Weights of a small contrastive image-text model: encoder activation relu, 9300 steps.
Rows from block 3 of the text encoder, named by matrix and row number. Rows with one number belong to one attention dimension. Each number is 500 + 50 x the weight over its row's rms, rounded and kept within 0 to 999. All counts start at 0. Numbers have three digits each. After the name is the row's rms in percent of the matrix's.
# v: attention query, key and value (stacked) (text_encoder.blocks.3.attn.qkv.weight, 768x256, the v third), inputs 128-191
# proj: attention output (text_encoder.blocks.3.attn.proj.weight, 256x256, transposed), outputs 128-191
v.67 107:481550469538501501556458478500610481486501487454558423497504540528552486466530533472467532470390537469612450483587531511571531492567442521479510385437423515499527458478529571501500604571488502
v.68 090:489526543485427512551412407484530478455564562618524457544564462575503488517514459493575559510502502528554567444462549509434557483587500582501441465526501528587459598478535478527426491492507567
v.69 101:539464593499486395480492518398454442476566500558424470463572492420535499571420538522516469493576455398567520557492459598523502529478468476527492503482502474490495559449409535402523511510549570
v.70 099:491481435486471448432580408594565519471549524470460491459451546499451550526460437510385538547444543541487454410536507543516447407519537417475422463517537455496512487395462531482465490526443476
v.71 099:468441495459418442549528474407512491423471521514484467545394487517424586555497445519537523493543430429523457546551460507498496476524464448472434511530562430480490527524419444567464508512579533
v.72 089:474405531494502458487539532467527525499538397498462515513532471467510584499414525433419613581484429532493534571558472483580484484463520539598553543500577490483520524481597519590524506515560549
v.73 094:491509460435489515559531570535513595495499532463506498521482548517434542493544455546473425565596584467518475580521517466536515489568554514485437574526542470464457412458527457454461518541457502
v.74 098:490493528571551514512498518459556466430566507501568407523514557356488530533454470539506552443523443404554403460519528560451467505463502539545513600483530559547494524547503535471489449547524480
v.75 099:551560542516434476492479543508529481461472542474526535451536559451456450563452555542521503535441477612594542537533480544499551443483536534496395543449487467526441480481479479476569445476464509
v.76 092:510526488568422486512529528495589464441544519484610389429434499465464440491628472492485544463480503409467500441519550464504498485488527571546396539517547585515502519536536573565549449504420535
v.77 086:542526571467497462533455491458493448450467432601594579525499505504506525563468492535451499487457422473434473542453491445471613503564450546476485459579547517479539446446519405501592440528514548
v.78 090:507477587510372388400559497514522578506564429522593497439524451508544536403499562504584518532498497372603483483617454598512547582562480484630580453500454469499463469495480560560516460504551485
v.79 091:407439453506525447513455523579458493492463454491416552418517574449448394452517487484382449509420518570526525525497434475563489558419507508434463452471526518525520397529489417485533456510506418
v.80 088:471530524417487416578410671521555528457518536475433566584384507576508573519480551485498414528468601522511529458571386474502452471528568481449544497479418518416472472451528475513466536521571483
v.81 104:513440495470472412600498474510476528455555534476420521531516446482529447579422504565542431540502523513515510418474482546488459501523492437437455566439573408484509412513528595558497487511475593
v.82 103:429537371500517518430483422600531589507448439486519460515482487475415493519517461530470488426485474583420370505563487464519547491446499473565507474529501391518489498483500496510446475511442421
v.83 094:567425461554409492439481586468481472422530500444562397542409472468511459457443438569595548539585536476443597523407498450494491447483427496533488515546513517511547459531515398545463443523585480
v.84 092:469505539388578520509496514497454452531517472374425565507529524465504475463415458455476515471441529492531508467499457462614396442412538543389507502459508474502420437571560533505483415515519493
v.85 090:533439515464585457514533558543492532484509447525471479534485457487490448492469476572497517465499497559494524531510533533530422576372537462584538492554626543509479573485567497465536450582449588
v.86 098:526565450547576490444508580547496460526427533567500526567547436428434478528459517527500504423559483409531405479468482541423509540513543507624601551532573482551429499472479423363531454465480515
v.87 102:444456460479480517446479502592519442467579469537491423489471545484581481471488526508487425434453450557492445424541473503575495501414496527397549529483558528486547552492518605547482451394518531
v.88 092:427428541526484557474493593564477441518524487481365532505426445575450549459472479479559503478496617433468511419613478562560485520448492580445512479426458499454495531461498489565545681525484533
v.89 099:568516540460464442472535473514537545474527508469416496453505605450416423505569600535482535488444507473498537481529389367483403417490497569522542458496481584520564534509557552545460461513480556
v.90 107:507534583517529492493550505497522539596487562459508497477464449619531493540479492500545475633582518547535538541457459516500534467470466410413484398386495439476511473547479458498497557447482467
v.91 099:428555463453471511447532591451442512483433400505474512456514408515476430409458538455503538493606485567494450530519532550496453536409362501498507523516521534524501432479426402518551462468469524
v.92 099:503522492529560489486425508516512481445516595531466370497422494500492479500543484495510460412585473549501486423461460505460527537426559465482528551507612531439543535629494522556532492443517494
v.93 086:522532498522441483522491498542427493563514527495439513493513441562569445493559480454460462577467543544524549395513513595484497495524533503478480451419487462508491508474516522532538466462476519
v.94 112:441480536470467489531481436467560511514549474503451585451479514429538512434501462558526518595435468522571594540441570527554451474520577558410503567451527462522514523491438513505497474512343516
v.95 092:473494444506497458461535614482460487483515499515533423483464530464436545482474454526485453490453554468528432508504534551507501547519499567540519540623552480503450485554443537528488426548448529
v.96 098:455531447466491547565492415418518362503479502521509543512473469502437530501526554485508439559497481418474528453472535492590448455548481475428575536485470546503474504483614479522449533423454477
v.97 101:508534579527480517507394478445504518500528560512457482548446495459462496473499492495520458495450439553515593550524457402490481483544504460562548483569449503533509498496427536493523446496497499
v.98 090:432505548521539525438568516431473512531465495512513499565459429350457522547418550477512513536499535441525545483470486593411465555505403495482504455455531513483443553507520445565515488544566516
v.99 103:485463525541519424485431495396479598526486545354515524555481470487490527556496523510451525453507496585464627489551530512504521518466544512554465438490474510542509467444532400506505436405454524
v.100 109:545504585604550518557472460527420502529484535467464545448478524565531456482507502566487512528464423557535606519398485423447528431580624553438460467431469540594556510450501478483400580475496549
v.101 106:516455534536462498496478460506583476460557537470442516558438520515591480517583474440462534534511374480508511387535541549484474474483416470463465500462579521580498522420566518530509474500557465
v.102 101:454480454539389562506570483465424455472460515460561487569531490412531449510455380454438498560501504533466514451496510496561409554482546427465480504506404518451410518486461443480519478559474517
v.103 107:463510496484494439458533603459526507539482489490502426432583454468484514533480506505566510514454514571501463468523579527474564524533553427543506490496452516510468521568439496526461490566496389
v.104 100:528537499472475333564547443468577468499467552489499426397532465413497486431456486495530432463501462568576548512507502502485474495536424469549398490599494462441465492421441472431444450457488409
v.105 107:468400464514498519553516480503479459458517588536505469440450522445446429510468489571520571436528465450503511531411559444414520457511510450531615484495629571517498453540456457535495472420409573
v.106 111:478605585495545484453506549499432447512537510539564486487512539498371501508579477599490496458456512523505535485580472551615495419530498521460456490491437437540581514438524556474511485483486563
v.107 102:492508564471538569426475460590478520439555538551473551405549521508514392574494444514481467490486378478534489501541510511423610562524612519479490501438523437503551453562520517521479439575495580
v.108 100:433462571474433523463517495448523525549542471555512540545530498494512568482515540533528526441525417467458375501578553409477512417442501461507561454412568478490504563436473462593400480476514510
v.109 091:565399463530506532534556423549406489373487494529493471470496449585523510510490524537514443428552537517464443582385495535530496480476546531491503559600451517460500436592495477477483448462470506
v.110 099:543534500535547554480522519535403471586454511521423471478509520440485576470551506549447525445509536488575460492528521511507455574480507413538552628554513541561380583471551492454615453503557498
v.111 101:495522436525513488540532541496467470435476622469499477587495538435517521537526594492523461506554552425486547525483528555505473524464512512512527501473496480510584443497468484516474520446510567
v.112 096:477504499556585635496522551505417510479533436458517527499496537419469525447482478496453532429473498510516491438585475503417528614433522492469509464494475404469536520535543463541547507544465539
v.113 090:550471510494461476525412484546503443561479425459482431455362496468491383496490549552464524459436549498521490526454626431486527423460552452446596526476450549417516505463570456587496560603485563
v.114 096:492533454524496512497499519481483436509419411462562539496533464460572484447465510510450549589470477452554484555475518492537525467319464487515561430507486566425498464457479487447530574474517525
v.115 093:520588512477431465493431442498496510455530554485544479499518591553497405532531450503456523408519388380508538437535435428544451474530470422486474514563527553449473486420535413356496461472452458
v.116 106:550570378464510478470427510529446561591494541476480467552500547587548512469495488501509480550502574581462482440544490543501499547546500416444433523535498509553514576559484524522602644451540532
v.117 101:550508477450554572499578600501422522438540595636596427505511519388392546444511454508525453561457523449503572490480493495581565514419412467484328564562493472517479466503555545503567530509528493
v.118 094:434448517501424525537505456505522536544510452567559378526433584461462572519409492538479571471565485441451492509528535457460482462467531447517466539534497488482533530539583471543511481461447472
v.119 099:504490525431488395565562552559433491431487491536469432425492506483520512556478548509464407391594461393543485432538538471476545531508436610555440535530546521471450468498476521613581552446535499
v.120 102:448431527468444447444504533441485463508463533532507475454438530503455457488398505581531451452531587439444558446525555482519563605444585376610495459515498464440431524464477448564511539535470431
v.121 090:511518464558490485535509519488490564532528507575544644506404480489489490420478504593499507483485445399553528512380379528414477410450369495560456496515403484480485533516498475560433580429440496
v.122 098:502460421494532504548491436641489627482471504507475502466501499401497523503501590496560393567436561610530502618478435495542522530498502600540544524541441577552540453526480507572539492496562540
v.123 105:559555513516500512567398494550492512484509484632455519499502421488552519543462544545562458398531448450462462503532512469505498528483480466465522533473479456481481483461427484499492436434529408
v.124 093:489550578504568431564471460557537543513459493431562509521580467558534508533534575457570466563590576498511532468578474453484464574547560609458519531446487572543532537537533565508579470476520529
v.125 104:491428564480536513425491475519456505579541510528516544484516460544472517501457548446472392437466474535499488509472470497509604459502579367492580526529439597463493546570496518508527465407475508
v.126 102:486446479546462518441387507545484503571515460506512379404556478468476530530517522506439461528523470534552489516477465503478657606473566542539458511455527486425457493594548494537571528456483481
v.127 092:521507498521528539469410566466497446485462458471577464547426515505500420473443489593515512463584433552528429500398502586514441441439567386512466388522511518400577461493508531493534483517521436
v.128 097:569481548516438566591501481488583400449537482492522544399422527449477511475566530476505507538472523521490531540525443499442484534538403362549542522364479493540544498516534504605439520580412511
v.129 092:467515473506417462552572411502600573564485509554630553536573521409548520472547479476520504594565448481447511442442510519598429456536524497503497507538436500467499463459451535472532460408356471
v.130 087:506502488473481563517445493440550481475531414561453472533491415494541524617455455558537550501466455523478446446586471508399550523578509408521491540549486508522491524505532463523533358515482417
v.131 093:447446616442572469526498506544579495516536598482496584455508530436496453500400497529586442585579517480385542513426574424468554442485509423483494447430476459493514519487437486563421537464519480
v.132 087:463489457405563492478447590602507506412508436550531517624444500484514541559565435466374581426514483480485465449490507488527517487428580503477571500618526531454374470539450557535507554413452512
v.133 093:535495556482532545558506533492481538496589525465596591442482435392518405465489465486403567584500468451500543514513455515488455564488530514441420477513592487401506465553570439501414395490459494
v.134 104:536462473478467596503470546496615442585516547536562541426496392533540516482424451526424506498458529513506551533544426508492552573529526360474530496478492470558525455529621405535445462592471504
v.135 102:417406458443550488496459419449584418538453465406556450516506516526479479492572414427462475504481441496521520537490521492420485522425426513415571590510513546505497605493490474555445532478490530
v.136 105:503521590470574535536523577475502508487533500534537522535456480476412510480478557503450471465409592572551425598499509450430484518526395421479562505445515548560465590561413483608507509491489476
v.137 090:517468463549540495489537561464521458457475513519478463430497495476407427550521517523522496467474435488514440561435470522473601483531470464567482609533505494469509519580546499573446560516460475
v.138 089:397503462583443544510431548571534574536478426433512398551564504481559535502529482474506490553507485508453529479540635505446451527496528531549535472535494467500487576559495461519551596548444560
v.139 107:477436545564531528409530462554506524517497538532511575541579500506465474604502492524368482524483506525487555599437494433540528499504496529449486403459521555588496470493436425444478567536470557
v.140 096:545436501606417518463463547508478463424438542476516563496460508448554574477549525457478420583566588447471541469474511452528491436566558522562445474459426499467512534326531486511517551400504432
v.141 090:536462549478525482531506518469504525497436508500497544489432490528539481559512519566538537472470511519612507563353464490508470437479551540431400456426542498443546483533382446518493493551510428
v.142 092:443531391530504410478513509499554542547518531510459478515591512524511569534540561473548620542466537458448458439519514527586487461429513472552437460382440498477473599539557548471555528502596443
v.143 089:468451553493455484503493543440501498446611461533493522549482441412455538465529490545451424525456529508510548534417543482454463548518514466503632539583571478613451462593444520569435491602485603
v.144 087:525482560402517402508632469471481593402522461543552536578505552418444431523508545478440501476539492422552580495495431525480516466604499548387401424497599495516475494602459471508509471375556567
v.145 093:561518441568366539467494454503436419583556438579550484451491526466502441503531516572466527461460539425554544431434437556425481520446566428529439417550589484556446571506526541494429499529442573
v.146 096:426421535502582457525433436582457495530508499472450464540427519531485491473441449451392526538561446463472542359549570447550533514464553511465492484571501513452489560442549529542572507463564518
v.147 096:457466477539558472621460465570503633640379537428467542506531473506460595399510456523415510509508531519516482452483445555479523408495502450462506538564490467503463500483578420449586495498501441
v.148 096:564418463497515564501445517522452538549510543576463476485466478471501671565565506533434422557524515491461543490430576533566448445510512436537584433456486593484421473566553525400540493429579483
v.149 099:443524444423454464472481516540504437452459576529519587515507432554545486527519475471615474452477468516416531466506503552482519448458536490416433439455576513526532491522509465560537492534654509
v.150 099:524460528502464453470585452519476438441495564429536471453525564480390458530539547559493413539547484446528553494467493409497503534536457444491589503518405452466520427451480458494450570506455468
v.151 091:558438497456499503525502516469457539521488460523530469435567513456348495506470496519526547511522431508509498559549446422469531455554484476446317571533415507547593513430521482557479545440437428
v.152 100:535502471568481591473516596520638430485508502500488531516528541562456476422446495478468479439484483469466446549480595524454457446546444436446408562497462453467528464540530516486410509565566519
v.153 102:448467529397433494562462558568536517584450463520501463484539435428450522454492483474579427533479474580538540527443512472550454532397483490458528516432430536546408460494419421569543524525494487
v.154 093:504464466485517442545541501443502508509515537609447537520504491565581513534479468450545516553518440427449472436426481610492447508489439458477528463483483469535452521610536489460456417538531501
v.155 100:478422571457513521586504511465494534538521493484520485518475546445467462444435459458498574528523498491571587466491502454457508470501480427392461536432563459434503492509474487578514511557422515
v.156 103:482533488457450413492483470480580461462564533519493574561464491487521517496494509513522511525427503555446521516541420367519474441581578489469577487543484512484561431472443487572491515560470411
v.157 096:429493490426446494465527467458564429572527528482602457450512447433465564470448516527535494445457417566577452524369539618507448495419491396495520520349443523519444426488455487461433505551389531
v.158 107:474376541391392497529570552439407492419512455417509518545456492580459464520495579486440438429484555466483581432569521521522551451478544573419509475473548562558509553458596468498491517517487580
v.159 094:453473505538479519482475561534497479464504493488463549439502455458536599397463477583557528525575451548529456564394558543458473575518475504507450562386393452441425477437549375410504502442558469
v.160 099:432600480429574538611512469546490549527500574434567533440518491476494417530399514508503585628448563491472519389510531454479561486456526506381451442495492496505504474525513516569561546497527484
v.161 091:429488543449501496451534549469542402457488555482556541490518531475578464488513450492577485494551447478499451563465498530544401487415484519546547435454505441502458407522494450570446517553464575
v.162 113:523537529536515433493590483540469545480557513479463517459478530520486580495449396525484540430606397445461468536462543521515424436526524543486469489539557517515403430500406426425457497495438609
v.163 104:516505438559445561534432509491505542529476441528502510533484564377473453585500513478400539457449572518502498390438595433436458513489445497588542441439512526536449494461526459532510468515463373
v.164 126:501592520537408517417551531496502472470514475387528485496584576554490516532541467411518423534508516506485561612552503450555487444477484397526483494488412512571499570422477457410520482531564473
proj.67 102:452460557501485498447545555481448561558513439515442554498544466468471533565445505537493425538600466538366559506433435534462510481465569452486463644444576492478498487511492431467537453519491471
proj.68 090:561481503460608442405587531562505486557485439352363556486385519462548442420533495572439508537556458525433442539466420583553409505475498443425532530493564474444524465569489466526521529496452484
proj.69 098:585524377535479543496486520630574579535483546500540508546457499540500460510591454483511531500434532611458486479483483494471512458543568579470623475563517501428461515568550504604437439445439452
proj.70 095:546521501533569542517407546440451487546466482444559473540537434539612481533484621537618462456553446433525532586508577520469592587479470521508598542525481571561431524607557458506576493478584508
proj.71 092:527598461513492570495547574563517510545485541498500473498545560441535306538507489498477471513464521609525561495507434492485398594476549587533594503444516541526495482513548561537459471503415510
proj.72 087:474553475543624442486512503535553443518478541500514438489515481533525450511500529508558430412560467543547519412463473495519444506538507497451473471449482504484518463511483459383439530440477506
proj.73 093:502457558534520480445529433557552482442489474550444544564580463519486453523538530469478528467466399514460501472425453523405446468454528534534521468491431437497587602572424515485546494546570573
proj.74 104:436501495505390580542463597497484530561422486529411560469490478569457471546552466474482480562587632641457528504588531452517548550447511477410524398386441489457476444394496481559505536453495465
proj.75 097:506455478499497520507531449473406461495551559485473473517497451594570584455479431450507496436462460452430475452473511443549465530505500469482544457615470504463542530449542561539474582496530491
proj.76 085:427524577472583555547409513565430504494417490437500575534477455515503526496388588475456509495536520520555493529549471489426555549469483435542569514403491451562513399445473462422524513471526463
proj.77 079:431459489523506549522602553522603528533511561507371474551560525434505462427549511481590503448496552465519476479549528550517446492466542488467540463440483529443451502497452539547408506469478498
proj.78 086:518510441563582509562407475475455448475453555476415458483568559563434507607516445493489492481545454664470494458392495460502532489528602546317448509443525569468516533463508426439435598436465471
proj.79 094:504564536507484572495534502448524540508485508541550484532432456580492590469461521440571489513528488425490466530538618493427491456487449490588494454538504435503528532473465594518532442484534511
proj.80 094:518484476528544492417542372532465499513467453466508453429574459419475483453535503509491505528479423467505550562467577484535494434562427533606435523487633483496530437500449525439570514484499464
proj.81 100:497560494525489524507499495490437489499439434547635511520561538597448565495546558492504545435393477478518460541547575450469560537506485565570515485583414510528491544556516478408514496547526431
proj.82 095:524554601536488498560533556459469354533532561503432525521482468462591483472448564445519553543522476413538573444441497544448449466543467547454517584457521500564529510526461457480605503531530549
proj.83 092:452579564470521519522446476528591545563461470500383551556612562446465450572489542478412495489448458526507511485511496522486512525534503535500624455518506514477508546493492571483513561536423605
proj.84 087:541448415529409439503401456489452517465517457577656483493438457540481512479492525508519518524549516550453542511493542549466552504561459510530411448496490442458558563443427456477500550495555460
proj.85 082:459541494494422536505481436484458443447510559469570479498512612506519505524504514398528474606492534512489450490432481476498574444568439499402508497466428443442471410522488535599412536435499438
proj.86 094:497516518471468478605425398470486495529569475499425545434478557553534525483523519489545536603518446548444575479479440440522547440566452485344433432511466544536499525515538494618470494509539528
proj.87 108:475603551568459490592584517373567527547407531413602465513543497529453507452520554526524518476523589425458514560490548520453538581552490473517487465561460503546473430518495454443551494578474524
proj.88 089:529491420477515392506471391483460541468455457507596419431630546407489469575515515564428467485478412548528499534424517467533503478597507485517433528589499525473483487563478503426505465503541477
proj.89 096:464493532521484531572468589460442449477527492537613516605547401498516472518431471464487470480444465444535437533455559566432557592502446477534441522502512423503486439511410582475518478482541491
proj.90 106:537522507415478555508505470478480421428563489499480539571564510399441574404554499504484487333413495482466453511528538515526444564540596545598520567556472515498480535502534581476469430587507567
proj.91 101:610383526542502526573448392477539488486576565571465488512484637426500566578506442506461461482427489407481545440480437522554472456612586573532543479560520518453495576531488530594467586476493510
proj.92 104:506479574452368489558555504461555501554487441454547605555530517452508495498498543516507509517428530444518464583512532533530498506537430475490486447464417502547424414392527489498605431592576518
proj.93 092:460404483509589603478527502421437497396481475473568514500441518515411621482425559570513485474471508421468467573533486447547482513513494536541517565567498536510473480477482512437521474536532497
proj.94 113:493458480564459522431516564495412505499451495527570436578502538519475496569555493515504467413545524593476382477550452495456543552495492490571532466477511524450478453457568569524477633556586526
proj.95 089:487539497595490578517402417510533555443462558435429503518490464541515465548521478491500521510542426505494519475536437506435539484486542476504493519357534512517510520475532475473495554420520519
proj.96 097:549517507440512417479485503575475634526556522502468404512505489438593535462516490462480531465493531571596501491554493411422585532523557500506441493568517492515612528544372535508561460544510573
proj.97 090:405488427409589524512626511578506490518413497435519511439545577532545482476477535558491569472540493465479498422398481544504472472453448522406510456424508554466441509416514427522463535492559511
proj.98 088:551519525495445440574423472546480487475549541469511544457479487628559467435566399469532487529495443429453487531489533530560610514525613522525484511487506437546528409548470526444463479436483413
proj.99 096:535550561448532541547555499527483455437455506484480473493524557491485469409525542497523444559442453412503370489442474496520467471585485455504555541521596523490504526571517618571452537571541356
proj.100 108:448439508414443504465519513454569425492503471479530489535490516489427522525460481474476463487587536404388385487544510574566468507428415457499565513540542445440358452547507495475521483536519449
proj.101 102:454597504520523489570482461495515485521422490493534478496631493464358522532466529574558508392445576484504491550518470479512523522539567510528496529559453558420552547616489492424493509484442520
proj.102 091:492527525431604440450388516523566592544491482487489556508411518565503593510546617528517513458535468486547438521562486462442631519513423540570522536435590487500597510449523554518428538531545427
proj.103 100:492425451526548482497466386580478573536549532481525515522480468482464467491516437550434570492555503555466579497466420496539491480449429527460478500494541533483555519451477502534532499506503625
proj.104 096:523536523547547604462412482504493483531512447513488528556425505569444505517487548498519514529420577483410494452546471510514524519461519543542531526421555594555522556527472519633596536519481541
proj.105 104:560573457491480508519425435546473536523507474471568492498595480538572584492542480439460481526435533559535535429602464439538458524521528521459423524562379578428580502491429497515496504552478569
proj.106 109:520449402457448425550517447446563541489499522491422475535461533452569503506458518454468515577598463459508515512468544481429513610537479426427513559536511520471444493502500425504547618528555434
proj.107 098:425508497550379466586514575421489463577459539409516435583444508507433514465506472428486486526562587451390552493461470583633367454483401494500530499514506506494418499439556502456464563422463435
proj.108 094:601574460470584453517467505546417490445481470424573498431571536470555468542496457516460499501524529585548575439445475527471509508535458499480429505615471517446537493575562506488550470554509504
proj.109 088:450582475474520495418429611459533530618481549521454510475487530474411452470421480518504536490419446469452489495574447489528459521532459422507443409423530513520505505524415454554467523453508554
proj.110 093:490516452469451417521485395486537490451528463494573475528501495450536464527499507453507503510516427533482465428533522471367487453509539555473475436514481447505624445490485490487436631547516501
proj.111 091:482488561487503441534470512502540525509456393480461560492472444510458444502517424543483530492448471544481427458490451508501420492551435512480480502477538467487439557537543573498519472540479376
proj.112 086:469541498454391387563526483512625445518442508523487517517473526564502501495467508492485458571518490506480443578492470441620498443567431453556490532506511597497501500449514567499506586506569445
proj.113 094:530489464477544497531475484498494606467507561577494526474562457474537576513491466475494492548541488464515493480543410485501526563559417530548453507523519454548560441569396558423409474430473488
proj.114 086:514471521485535527501540445528498522521549559486471468471496547509419520521576582576598490421516482472427548462495489523511470477607479532570500588526488475573510535570538510502462473469551513
proj.115 086:498451502517532463548562460551508590530502398514479461509470404460490554456500632470548481541519519572513464542499552494477517452516542603471562505488535450484505552525495594569542505600465566
proj.116 107:477425579502465566566567472484555368383509498554505562427478519406486452520487476536484448515471505419507423537453526490427491407501542562537501493477541462495479451470514505474393367528489495
proj.117 092:438516452554455461537478501501560423562453433417407581536517493665562405485499540569544505505537433493510435560511526500477456521493536550510632405496481559495517576486548544474503455501471526
proj.118 084:558503453436636496451558527530546531376521517427447584467479407595487504460566503468460477497495527600622511449460467467435525555532477467478576487512385483532541489482437493587542449511500579
proj.119 087:475515493523531639509429442413489464559549462529539536598536481499469501431506483473488525526407547601523478532500439458524504495574600472425552443498567475600470551491525542489513442531453538
proj.120 100:582542435519505470524484511549525572477523441477507536564584395496598527468547541425473520508475393483557471512471440451460450425548411604405544521576573618515602437602490551417426469444457538
proj.121 084:548470511437465515510529456538556426451491504515411369454550532433496453581513500495522476525475526567477467464596576443570445566557596484514531533487599548500471527460486497578560487564592484
proj.122 098:410497586545460566482473619427448392520560477446478554498496421653543531500452377444540561423586510403409465415540522509473521455510551497518400423469529475499506482470544492421399486420533496
proj.123 087:497484423456589559458520528477449489551495481446486487456477555535498429493482482438475550589473572548505490467454430522417502504482524447485466430539558490491520507581541410534455560560525581
proj.124 088:503397461464385595412495544463480479485649491557484563512430461436485514404504419520510569465428377558504519525484613517570549468448484406523424485596517500457497418442515447491494507525526527
proj.125 097:496597487490496536563526515463548523500472534485502503480548521547547502445513442576540573570565510459441458516476479524525450573466474564480392459483579464474548422450508516430424469605494517
proj.126 101:480505574535508540537548504440428431463475561483490621570522492613506525441433425527541466496473543448389455455518517550530444421519451441491499467502463486530502473570533558411458424517536459
proj.127 096:533380517438505389545522420546565521517545530584425483483504472411453524575572548434409467604526540461483585496548445461436600519588414570478509540473477468519395553544428458477475572541468573
proj.128 083:490582492493565483443527456495417639520446537497539475518534440565510531479453493468478546466534455415496446538497555516516504428544546578527426436604576479502433568489445532422481473403552534
proj.129 081:487497581481557488489416591457423437441546496492392456503439492576442549537474527578558522434486488498499506538537446478443532461501473522483466526475522519640514552465581455587530584507618521
proj.130 091:478490527533542421499550483545486524475406583398540486509500525535474499466541560454463448464499484513604592488438513532540425478423536536449550485498520448500526477487539544474496590535489549
proj.131 094:523597404536481573484446525452420489540450404584522515533543531514582556433600465506480572458466448515549423497509424581468475513539491576487509467537555579503468526520574516468486425513490563
proj.132 084:488533530567498485544475411489518504563509624417460492410485505468535449485439567565582468554531546485501514578557510543544510493532369458514455522426469518533609484458524501452469515587507483
proj.133 096:499553474474504507473544463468515441500529460477465388516458507599559546531574549543633443416490540524430455498507522507479564473498443444534514543493440561561467547409495498514535629494579543
proj.134 096:501561517516534378489591417443436599458460509482503465500548628454501457480573572461575490502511452469469456495496536441518528482455488587537535460543542516505475497493388602486482551448525544
proj.135 102:580601576515515574495598579532382506490564492554454518466522489514498542557371565518497521478481580463548452503503494533587505461550553505572474481534485499477494475503461493441562418493503480
proj.136 091:535466449521416471458529498563482460491457500432488482448560557596605429448519430434495494488497422476433543425486425548580515450440556604481450465498452496430480459424556534388429451505517527
proj.137 090:574575492531464499530536406493539518533531565436496524542490511594540514435479486444435486492491560527528588460513517429510362493468523457444475417463572476531482518504497571402569501492540509
proj.138 082:534512572433529479416525488486408446463495545580474626498468483495441521536485440507442504430440518482518443445496437511498520507504528510474428544427506503516527503396509554521470506415591417
proj.139 100:500555438371423430517472481453448520494482476507471416497456497484535506399531420410532554460520446500434489442528513534456425464499477503518523583541422440380487552475569575506520456436502493
proj.140 092:478586513457502446527526498455517563496461482574476512472574512564480446456471479582504598480498431579548577457523481551520529520414460529395542548543520474498502449707526500492494470512458486
proj.141 090:492501461462437504481485427542575427521511427499465448491571490482501495429526549429467500500560469528455574495597551561445447519570450447556565504615493528547424541481516535518561501522463629
proj.142 079:484508525461494535517450441462461383480492481484546502497464460492486513474443464530484433464498455504581573465454498463547535503515472497482526559611455544507574498462509444504434502443402570
proj.143 085:494548444522490470499482458553486512547488485478518498454577547572499443560495509501581560521568415518503504517517483519500517441511477602413389461496486507431541497423553463429530554432494424
proj.144 085:534535506535531590554377504592485437516516489410503517445442453583541504595532475603542540480467510478453401486505543523495449574409513412557520552482450509491525466410563538500515509616471459
proj.145 088:495513492472581515572451476534533532386524554413487506540542480545504562565501511542486414518543471517477466545556505523502562499554422488493518615465456523536497393492423476479549541537517475
proj.146 094:561559493496550545522515555451518448566537516523562533458543454535538540493499497515610454478389564509536474598447485435516514493579549507498503520407469534488579468546461498532455489496489498
proj.147 085:497518537429474534435533506492489353427596456545477495472551482481552454552475580436597512476409452497449437549492517384573541565510564561496523448419496552456488498473475563539436466503544574
proj.148 083:475593535493491408467546542476559401519485415531554485535540590542552352478384491522560643455462452514548519459518526514463543505556497555442425511595451390541573534552448490578384537554462452
proj.149 097:515493472513538477516495541536532563507537423488405380463478537440525511470512544491421541516536487512576547514508486489516513498598429563554596559552498532454468528522472545405499514459388490
proj.150 092:442475459527523544500440586460522581548483422529448483497521424518584520422523450483488539445434513538414509517570428561551545509472505609478449505466618561538535571529531521500579517492453507
proj.151 078:459563541601514508480508531461457474461511540520497566576455514550601484452515460483461551481546531468404415473483497540507408499458499505503652493460630421510462520587570509454547478569535594
proj.152 097:444486476477521501440522501497331549493446504590542490548483514444513531479487446491560540540471542544509487416532416455496580490434586617519561431503518529460505535493412560549539492388455461
proj.153 094:506566452593526475424515515520481444432554502438552548482421534551515398603471511575477558541499498470486435425533517501522557483548473554598452480525581503516548531515549555423451446488537502
proj.154 091:432550499477487511502435443494493414477512481415558421475437553495446500473488518602549535432506528526579486476539488419533589478462433522478386552525495589529493448407416457514522536461454488
proj.155 094:518595533526479533446522520451452473462518497535530520469513506568544572528534514488540478432475424498462374552487544516526523508503512517578488429581467546573431474453514505501486520451544498
proj.156 098:551540473491535521525514522469465504498518467467506420453542507531569452497559534480446497480595438494529545453464498641400433557437494458497481603540465490514403546559601488442521569508518601
proj.157 089:502507472476485523500457467546405559506509484476465499585505548611601466524514536528482564591546598444433526432609493453507513499542479551503521435664551520502485646533556558537527507471556498
proj.158 096:547649407578544485460450488554576496558494540558497512467471477420514465467466405526565577536501410548497453534414460533526465561572494512589482542510390471415540457570437495462548460479523432
proj.159 089:483470505476487496477482462516532430503495539516563464498510476529521443527502509463555468510494502454499487475585464366526592418481528515490597427577473564596524596532457613616422497511471532
proj.160 094:470431536575501531437464565527442426578439466561479514566439532440528508482581477525540425497542526482484478640553493523514448458520427524603546483453486531472492514433521528431456427518512524
proj.161 089:586470404451459509443501498577477535476637537516403524460511448574405436434440556488421527487457480488526577428478474514471542488564486493472490541516490595539500507498471479396497500472553479
proj.162 120:522470490416510573522405515475498486470534474582482514481531447560409443499501457498464489562451545541472566503518462455412540545529482485519553524444528472524604529472548577541541574486524430
proj.163 101:432517508453544429481604449533482536449468480428573517453592466600538520536535544528553431490575520472490529529583463492580588573491525503511478544551489466494588560527576463475474515517451542
proj.164 116:479442499486552509520483463538496517485499514604552476581477483401485546447474501542554566506424443551424476426454510534384449554464519538541563452527523480463494473558563527599502535434393521